Weights of a small sound classifier: activation relu, 46.7 epochs.
Rows from block 4 of a small sound classifier, named by matrix and row number. Each number is 128 + 32 x the weight over its row's rms, rounded and kept within 0 to 255. All counts start at 0. Numbers have three digits each. After the name is the row's rms in percent of the matrix's.
After each channel's rows are labels from the 100 clips, of 14976, where the channel reaches its highest value: "responds to" is what is common among them. Only what is clearly more common there than usual is listed. The data: Morse code for random letters and digits, with fading, noise and interfering tones. In brackets: how many of the 100.
# c30: last pointwise conv (model.blocks.4.c3.0.weight, 384x384x1), inputs 0-63

c30.351 096:114234143093162150093140093124132109137119114202078170087122185086106144131160168111149137102170162168163135118228162098110151175133125104152138181084100144094178116155145133143094116100152134
responds to: speed: slow (71); mains hum (52); reverberation (44)

c30.141 103:118102123145101114147139121125160075124120093108176117154137117124107155123124124124135127121116131093126101118109099115142126098122148118133118128124083112124109129103134097107135118126134122
responds to: reverberation (97); speed: slow (95); mains hum (42)

c30.52 106:149138157104110158126158076089101063165081078136113087138127157085104145051103124088156170088121132145133131072126128114105118151150098145073137096106063119087131166125117067135116108093160138
responds to: speed: fast (92); reverberation (90)

c30.332 098:105112091093077117153139102132112138105140176163103167170123129137080107114155156083127170124079154096147118092089091162154122125134096085137103121164144111082138105090131137108115112087126116
responds to: speed: medium (61); reverberation (36)

c30.254 100:122071125155131113169124155162155102122113108105187121164117117127159150120138095116136134155129106117084093137098088115137115132124146166099127128135090125182111127067131072120166159159129115
responds to: speed: fast (99); the character "s" (31)

c30.85 099:150121154134151139126106143119135119147148146124132163141142146145124149106155120116170159152163120127134144113123110143145127153137165128157133140140116146149132140111135126131131159146151154
responds to: speed: fast (99); reverberation (85)

c30.117 106:161168185108099157120150121086154132183133112181118112112126190115100141150101134153148161132162160166169158116149167097109140170127117120108141120106124112144173141191108129152083104128172162
responds to: speed: slow (73); reverberation (41)

c30.206 112:090095154087121130120113118130103069148119102126129075116115146097135130084112117118108124119138130140092062107109125096123109137095099107075102111122071091138113136160091077145063135141133107
responds to: speed: fast (87); reverberation (48); the character "n" (31)

c30.178 103:113088155126101165122116129088118161150100147152112047144141134164126164103097142143141114140111152141151120122118131151124145140129130147055140087162137064130127142122134063161139150142150143
responds to: reverberation (99); speed: slow (76)

c30.248 107:145082130122112132083114134120098110104137111075159138141132124156131106076141130097130134106096116091125098101099081158162084111104144085120062125168120119137096129097092117088144128106115102
responds to: pink noise (48); reverberation (37)

c30.37 094:087129126110161087123158126104106127144143115162139149098151115079072124113177141168113100162211153134108105130099125103134153139132087105151149191113109116184142128172164125126124177149132119
responds to: reverberation (64)

c30.80 113:148146149119093165120134141099154140183135088142143116128144168116104170063158115179160155163141122167119137103143145127102148149136149149135135133115118116133136131149144101157117129137153168
responds to: speed: medium (97); reverberation (63)

c30.264 103:146143123120134087125104138127169070099129096066140159118113091127140121094169095100093087123133112088071113133116105091121096096092161142158116147115077090150082117126130079109126130102110091
responds to: speed: fast (99); reverberation (94); mains hum (45)

c30.349 096:121135068124143111124164152094138161103119148210119172147162120170114132093132145094124127114134169125200170108147128158126109098167126118139125138137131150098128128092115131116167116145131147
responds to: speed: slow (65); reverberation (49)

c30.285 120:151075115134113079143131126087087120088115125134184121179149092157140055114101147090079091096098159106129123122120118169176137098074118156094104141180130114136107126084124126111133124103081085
responds to: speed: fast (83); reverberation (51)

c30.143 087:117142180120122148144139138114132097152146087136144147121133151124121139109159142115135139103113146153113109106107121126129135154110119133143114151121105131126120115119121119146121127100144142
responds to: speed: fast (82); reverberation (64)

c30.253 104:073123091132119133134109107126103110120104136129124137122092104095108131096159108111098113095112113104115128116126102103112105115134113077133132141105098132091107095121111129121159048071109121
responds to: reverberation (85); speed: slow (67)

c30.333 103:155142060138076133137109099102148165085163168140119158119127102144116075130113114109090100090100149117183148086134094159150118090120147173141109136130156144091108138092130159109171100080102108
responds to: speed: fast (67); reverberation (63)

c30.137 093:108120138108123162106078099143116125162132120129119109107087156113168148107094085139140156118122102142118132102131129109107142146132128106106156134108123130103125128112165117152129101127166148
responds to: speed: slow (69)

c30.218 101:123114184144118162125150165132140132106112131137177095175132145145135157123104119100141122119094116158141111112124116168155122151109127155092123108143137117120137132094113107145138119119150151
responds to: speed: fast (98); reverberation (52)

c30.89 088:144133144137099138167139135158129126141156138141145149149130133127090141171139144137143130147127138133143137127127136133130128140125140126160136139130109133134132124153134142130128121129149129
responds to: reverberation (98); speed: slow (92)

c30.375 111:110147079118148081109154101140152179096148153191108168133163080142073105126159159115124110119151166084208172123126113150128126077160105113186152154120159164114133117121137174081166142139128123
responds to: speed: fast (99); the character "s" (34); the character "5" (29)

c30.190 101:152124106136103142129083083135080095095124100107114117093114131113076111115134128109185161092105135091119116112121079106105114145147118123128084148107104104092129147079095136089151119098145157
responds to: speed: medium (98); reverberation (55)

c30.219 102:130110142121167151105087097113092108099153094114077153103092157088138119134164123121176167108149134126111137109110109083087132143130113147139115183078108132136124118113108144115123128126147139
responds to: speed: medium (97); reverberation (64)

c30.328 093:125160137131150146106127130150136163149135148166160154106113141135140151139147121154135140149156128145136154153153150146140156127133137132133156137146144166159137137153163135144132148153146143
responds to: reverberation (86)

c30.144 095:109118142115145136112114131087150122101079120126125111132150096121129127081119147130078085101119162123123131149112132107134112105129122161103101116129125117132096126125104102123105134127094083
responds to: speed: fast (94); reverberation (76)

c30.224 098:153102195139159113130112110092140112131146086118111143113125129096169143136163117129108099124123121138120163125088141094084116132080140131129106165082123124140083127104148130148112130141092083
responds to: speed: medium (92); reverberation (88)

c30.336 104:174131122132095141187148089155160112145124112133147102147161123109112149142035184105145143093093184133111122090135148107155167117152127118073174158118109139118160150122184146148152147122160159
responds to: speed: fast (92); reverberation (72); the character "5" (31)

c30.213 082:124122117138142116136112103089104101121127127137134169152120146113139132138161080072133165084123099131159121077148125139116135130127117109150134166138119149071145119105123113134142101101129136
responds to: speed: medium (82); reverberation (74)

c30.339 102:078124153123084139111109096144073126122144119120109136087077159098093114181176102091174155114099091134128101090127124116093136172099099112202103117087120108117152116088135154124140080101127168
responds to: speed: medium (93); reverberation (40)

c30.95 098:124115146095152147118139111113134122126115137180095128144151131130113174070125145086133128134142148133156138084118096129128145147144133142126138119136125121109120138095151122128098142138135127
responds to: speed: fast (92); the character "5" (44); the character "6" (35); the character "4" (31)

c30.138 105:105119126074104167106103077123086068161108087102098065089113143079137145114100087112127163066075088109070089068122123081087086118090099082079080071097093083045110129122101104123071051083141123
responds to: speed: fast (74); reverberation (70)

c30.84 113:098134132123112096044082111069058081099156102114114125087111128101098127088193103100124128100125106107088133137114076097098117111128096148164099108103096069108097094100124127098065105101110112
responds to: speed: medium (81); reverberation (80)

c30.267 104:115137154126123133144106127117179124147146115119149118130135148125141162133148132126140151137132128142124112108139130115122138138116169123130122133103114113135123142144144112150139140127131138
responds to: speed: medium (93); reverberation (87)

c30.133 095:138134148138141145142121141137146133136151132116123158123126148136153157139142122144155126143148121150132133134133149122120148149143136136147141145123117150142159127156146140144107133142151156
responds to: reverberation (99); speed: fast (90)

c30.366 095:145134135124182123110131138126131120134154127135127176119164147143139134113150138123134138133179143147128149108129128122136143141136145133162144163125109142120144108127129148132102143144149141
responds to: speed: fast (99); reverberation (95)

c30.197 089:116135143127161145089098121134127145127105124168133153114092148131155156098124090143146137127144113150157147130145124134102160142137138149119146158122136180136138114118129137132135125131138139
responds to: reverberation (59)

c30.39 083:145135128133088100073122109088118105143118086134127108110114126115110151115140108110137129085101118120135107111122142079095131116137109094131125130109111094089135135141140115134156090111131135
responds to: speed: medium (96); reverberation (67)

c30.370 110:092107128119081102114136102095067126081120107125133117101141121107069087121076162095133131099101170111079074110138107130137131115120116165096090114129148088126124150089139128125126102095117129
responds to: reverberation (79); speed: fast (63)

c30.41 110:115124129113121105081078103071061084080141082073100118090093130105104108064202086085112129093113101127099123124133102094092122115107095120157103132091116086098106121093111095122069094121113107
responds to: speed: medium (81); reverberation (56)

c30.123 101:100095126124143113114162109102102116112112118182087148089153109114102134102172190080101109104144197122148133086092100108091131109136110131141143141120106103124126141084160104128131132116124119
responds to: speed: slow (94); reverberation (82)

c30.226 092:136127153152118142166116133140158119142153124128163138147135150120112153158156142135142142150147143135144122133131135125136131144127140120159135149130116144138141128143133128143145136135159141
responds to: reverberation (98); speed: slow (87)

c30.70 106:113143087138117093124124092149114156073136145153126192151121079133036081124139115077107086065110123107202154117133068135118137112103112134181122147126144164074123113082123180095179092052119108
responds to: speed: fast (93); reverberation (74)

c30.314 105:106150162121097151148135105153096115174100125153146125154112137100096159127109144095124125070076120111132127094129129135095073127076119061119065113127112125058103147124126157156178078064129128
responds to: reverberation (87)

c30.220 101:104103167139124115104083135124127077144115103054144071122121139106148153089142117115121153120122115124066110151079083104135118126109124103113097094120111141150100106074137068142105125146131126
responds to: reverberation (69)

c30.12 106:139140129119090159180143102136109128115130128142124102131123161100061100164105179127180162129134168147119115100176115131153145173153123111109114119121113097121162112115104126107118123139154170
responds to: speed: medium (74); reverberation (53)

c30.259 097:149106082135099128154105161095131115108120144092167135160110115159138146045121108086124138122091107105121153124131117148151116083138134169110132106167137109124114153090164082124104139113132120
responds to: reverberation (94)

c30.140 097:138109135112123132129106138129174125123113160114127126106142154162127154122119128138143159153149137149096144094107083125149130130130142138120134115143143138148123150086145131144118163146122149
responds to: speed: fast (90); the character "5" (44); the character "6" (35); the character "4" (29)

c30.286 090:136127150156113141167121119134128120144128130137145126153124154117085154155076132140133126133127132141128125125143131131121135143131109128112129134114110128105133141108125129138143129130156133
responds to: reverberation (95); speed: slow (88)

c30.312 102:117104133131126117127123133114144081131122107141115104108137119103125161099162120103128131105121141111100069093097115100113120117107149147121114112111098097123119153155140078138143126118107130
responds to: speed: fast (61); reverberation (55)

c30.162 095:149129135147163128126112127133125112130183119093127163125122143108096136110183138133159147111158139139108138138126130117121120126155130115194108159111122151124131147155126151129106118115156141
responds to: reverberation (95); speed: fast (95)

c30.164 108:102088143145135077136112115145102097121132097087138132119093102096127150152180112092096146077111113107105105114081104095106131088105115135173116139087104137104118143100120122132151075090116118
responds to: reverberation (98)

c30.65 086:135138142147101132151123144142148142140151129117151142135124121133116146163164123152120126132121120130133129140110132119126136133126161130171154134133130123144118121150131138131144134136140140
responds to: reverberation (99); speed: slow (95)

c30.66 101:121121152129160125123111117100131112144131105137120146127114147115138176119176120109141150132162130134147120112131117119115128131120137121156133156110107137140121116110144122144139139137142131
responds to: reverberation (91); speed: medium (79)

c30.241 092:150139121128099115183121130146095143091176132077143144170108136150129094160171123114147139132156141143118111098151109129147160137144127150165161148144121091119151117120132141114133092106141141
responds to: speed: slow (77); reverberation (70)

c30.98 094:121186183103118144123132118122094120186152118130111107101132183112087143150132145140145153128146141184149117122190187110123160168139117102137133134120111103130166107179103143170120146123166166
responds to: speed: medium (65); reverberation (39)

c30.346 099:127118159131130137146137127135166117140137114132138126156134139131151170130147147129137144124130146134137122124147123125127142126127140142136130144122118122136129124131139113137135150122125129
responds to: reverberation (91); speed: medium (86)

c30.145 095:121158178110093135149093093155095108099160128104124148096095126092104117154150094097124107105095094162073124117134142094108164167122095053171129113084100130120146136155148166144148090088116131
responds to: speed: fast (72)

c30.215 097:151185122121157117100119157104134143134183153090133213135117141146138104065184125101129135144142116153144182120159140130155166147130123089202151162146133146140139089144117181150146118154156144
responds to: speed: fast (95); reverberation (41)

c30.373 094:139144128162127116164145141118180085117113081126158154140140135127121155151163162120125139134162160118130119151142127104126144128103156130161132154104096130168132121114151109124183147136143135
responds to: speed: medium (88); reverberation (80)

c30.282 088:100124150103095137165158118128119136114062125174143078121110138089085117166093157113154122077096165136133122074143117122102121160096102108085098109096111103144131125119128111132142113120130139
responds to: speed: medium (92); reverberation (74); pink noise (41)

c30.281 098:119108110131141124187178177208136175098119175156174112178106113154152106152081152155114084153140112123124122132117141188164123123124140154105137147170162118168115092123108119116100166164108127
responds to: speed: slow (78); reverberation (67)

c30.172 095:151102103132164098119132130121078108114132089126148164119132103160088096101157144072087120091141141129122131136119123155149146090108143156149124140147134126137121141092111130130104134114116123
responds to: speed: medium (95); reverberation (55); the character "h" (29)

c30.305 097:131145143127144137134120148136137119127158129122126155123141154149149142126125121143152130153164126156121144143130142126124160148146146133143153145131114138148155117148131133139116143145158157
responds to: speed: fast (97); reverberation (96)

c30.236 098:140140104125103113131117100118143083133102065089123101129122099082097131128147143110123147103097132080084112135119126072097110101131106110128103123086097086101104155116135094120127090113125132
responds to: speed: fast (87); reverberation (75)

c30.189 099:126101167103112142130110116130121096122123124133097090124119148106129121123095114132163151119145115142101108084155108101124170168134129150089141123108094111119142126122132107123102144136148141
responds to: speed: fast (98); reverberation (94)

c30.343 090:112132164137128140113126117091107116142146116140136152139110160108131148168182099113145132125140121138164117102154130119128132153105116112176126164126111124134132088146128123143137114109141126
responds to: reverberation (84); speed: medium (80)

c30.26 099:120109152103166165148116128135153106151122149089111121143108148130158162089099134154157155107120120138085147089111082144151122146131122106120109142133121145101109153116150099133107140158140144
responds to: speed: fast (93); the character "5" (37)

c30.319 093:158146110116150122139118141072193111138167143118127148142154122174182127084148134092123123127156150122113157122145123160155134141133175163146165134151111136138126099127124110121136160140126139
responds to: speed: fast (79); the character "6" (29)

c30.212 098:142103131189149099129121135106120131127122110153165121104118105139133131111151162116113138103110180133107118180099120152127129093125167171115131122136128138155099130122099106121149169127122106
responds to: speed: fast (97); the character "6" (29); the character "4" (28)

c30.299 112:133148140087081160133136085108068106197135070120123096119085192084078156122108108122156191097092089140129103087129150109089108150116080095097125110108109104074137140187099102144086067068151157
responds to: tone: middle (61); reverberation (36)

c30.64 105:140116132095109149115159090110154141118096124146107108144129129094085122062116144138131117118095130121134133105130126133125134140136120096098124108110123110092122105113126099118108104107136125
responds to: speed: fast (89); the character "6" (43); the character "5" (35)

c30.58 101:102130128102168140105115099103106096128112090133094116093139138079127124108142123130122116106155142143092074091132156094113134126124109103107120153094106110126131136150103082143099143130162149
responds to: speed: fast (90); the character "3" (31)

c30.77 102:092110154137105132080102182111106162156121142113145128139113177185100137099111107190170171158120112148140132156127158149130128140152135145105156143140164128147147125132112120128084127127146134
responds to: speed: medium (93); reverberation (60)

c30.23 105:117143097109105085156129078145126164090171157190098182142117094129085102180146146081101102076116146114169138072142094158151126076134115125179137151158158157102110122094129192101120129071110110
responds to: speed: fast (93); reverberation (39)

c30.313 089:149118127117080146137139143108133127110115138111164107132132148154111148129112156129149147135138140134117146136129123134169131151139116100120118128167142117138126121107151128142162128121150148
responds to: speed: slow (95); reverberation (85)

c30.156 090:143153153114125135134109132117167120129138123127119103100136153122152140139107149140139149114137147152113097084134138110135128138123168129092117141097113095125143149132110101136130139146119126
responds to: speed: medium (91); reverberation (87)

c30.99 099:161106155117150095122105090134145090141090061109102105111108098083142144090103122129064115091102127152085137128093144090086147098132123097067177123080120142107118134112168105147101114129100081
responds to: speed: fast (70); reverberation (61); mains hum (41); the character "c" (38)

c30.356 107:134136154110055132140146119080150136165109100143125091117151167122104156097126131142149153098086142137072115095090135126121113111104124102095079070128135079133110134140141068151106096111152141
responds to: speed: slow (94); reverberation (83)

c30.257 095:114152162129138158148143129133153131152152117127146117154141143135124158141158145146130137124138151148128124132130148133132125133132144138140147153130106119143131140160137108135136147138133134
responds to: reverberation (82); speed: medium (64)

c30.113 102:142107150115133104105103120122117108128130103116117136096106127127118118120138113139133147129094126114112136120104129115103115120139146129090110151127111127126115138120100128109105132114128100
responds to: speed: medium (94); reverberation (73)

c30.51 115:120129143058085139098107078119083107156117082146068070093096174066057139099119111136151159113119113135094081089135146083087110130131054067086099102061098081094137133183090069132054070095147149
responds to: reverberation (75)

c30.198 097:153137120098105109150123098111163130084123140143063132138152095120146091089156138124084110142104143128113137106138120098110157128157110144132153104112123100117127111117118140121094123134105121
responds to: speed: slow (82); reverberation (76)

c30.112 102:115144224099119171152132112144153103171115117154093115159137154095127166119144120139095097123158122182111137114134124118110161174087124078121132161111095119109108087140138102191142115119141100
responds to: speed: fast (97); reverberation (92)

c30.147 098:170123143091165165138140115136167123115118103139094142121140134111166135079159127117146147115167160137119133091132108092110130154159150140140130146096125129106136133091104115118136141144131145
responds to: reverberation (61)

c30.8 106:161144141151137139137116122133120121121142103145090128099116129105154122119156141107123143140151156128126115149118129103102145132107136139142141156084124105129132140121146102129133149142133123
responds to: speed: medium (90); reverberation (85)

c30.83 108:111152132100145086139159102119102109102124131155124143147130121092106095131142171093130127076134169121141132059124122132127102106116092098145083166128108110091113121106098151099100102099109119
responds to: speed: medium (72); reverberation (46)

c30.72 087:145135147147106146167106130135120143151157143124145135151117148107090143177152125126137132132129125126143126143111137110112122133105126137154136129123124129122119131153121130134137113124156139
responds to: reverberation (95); speed: slow (88); mains hum (47)

c30.269 093:158166152112130083106125103102132158082146154114119160127134112131151082093183149096108093137116143155142137141135156151158162153144103091144159157147139164116150144144149150129123119087128124
responds to: speed: slow (77); reverberation (74)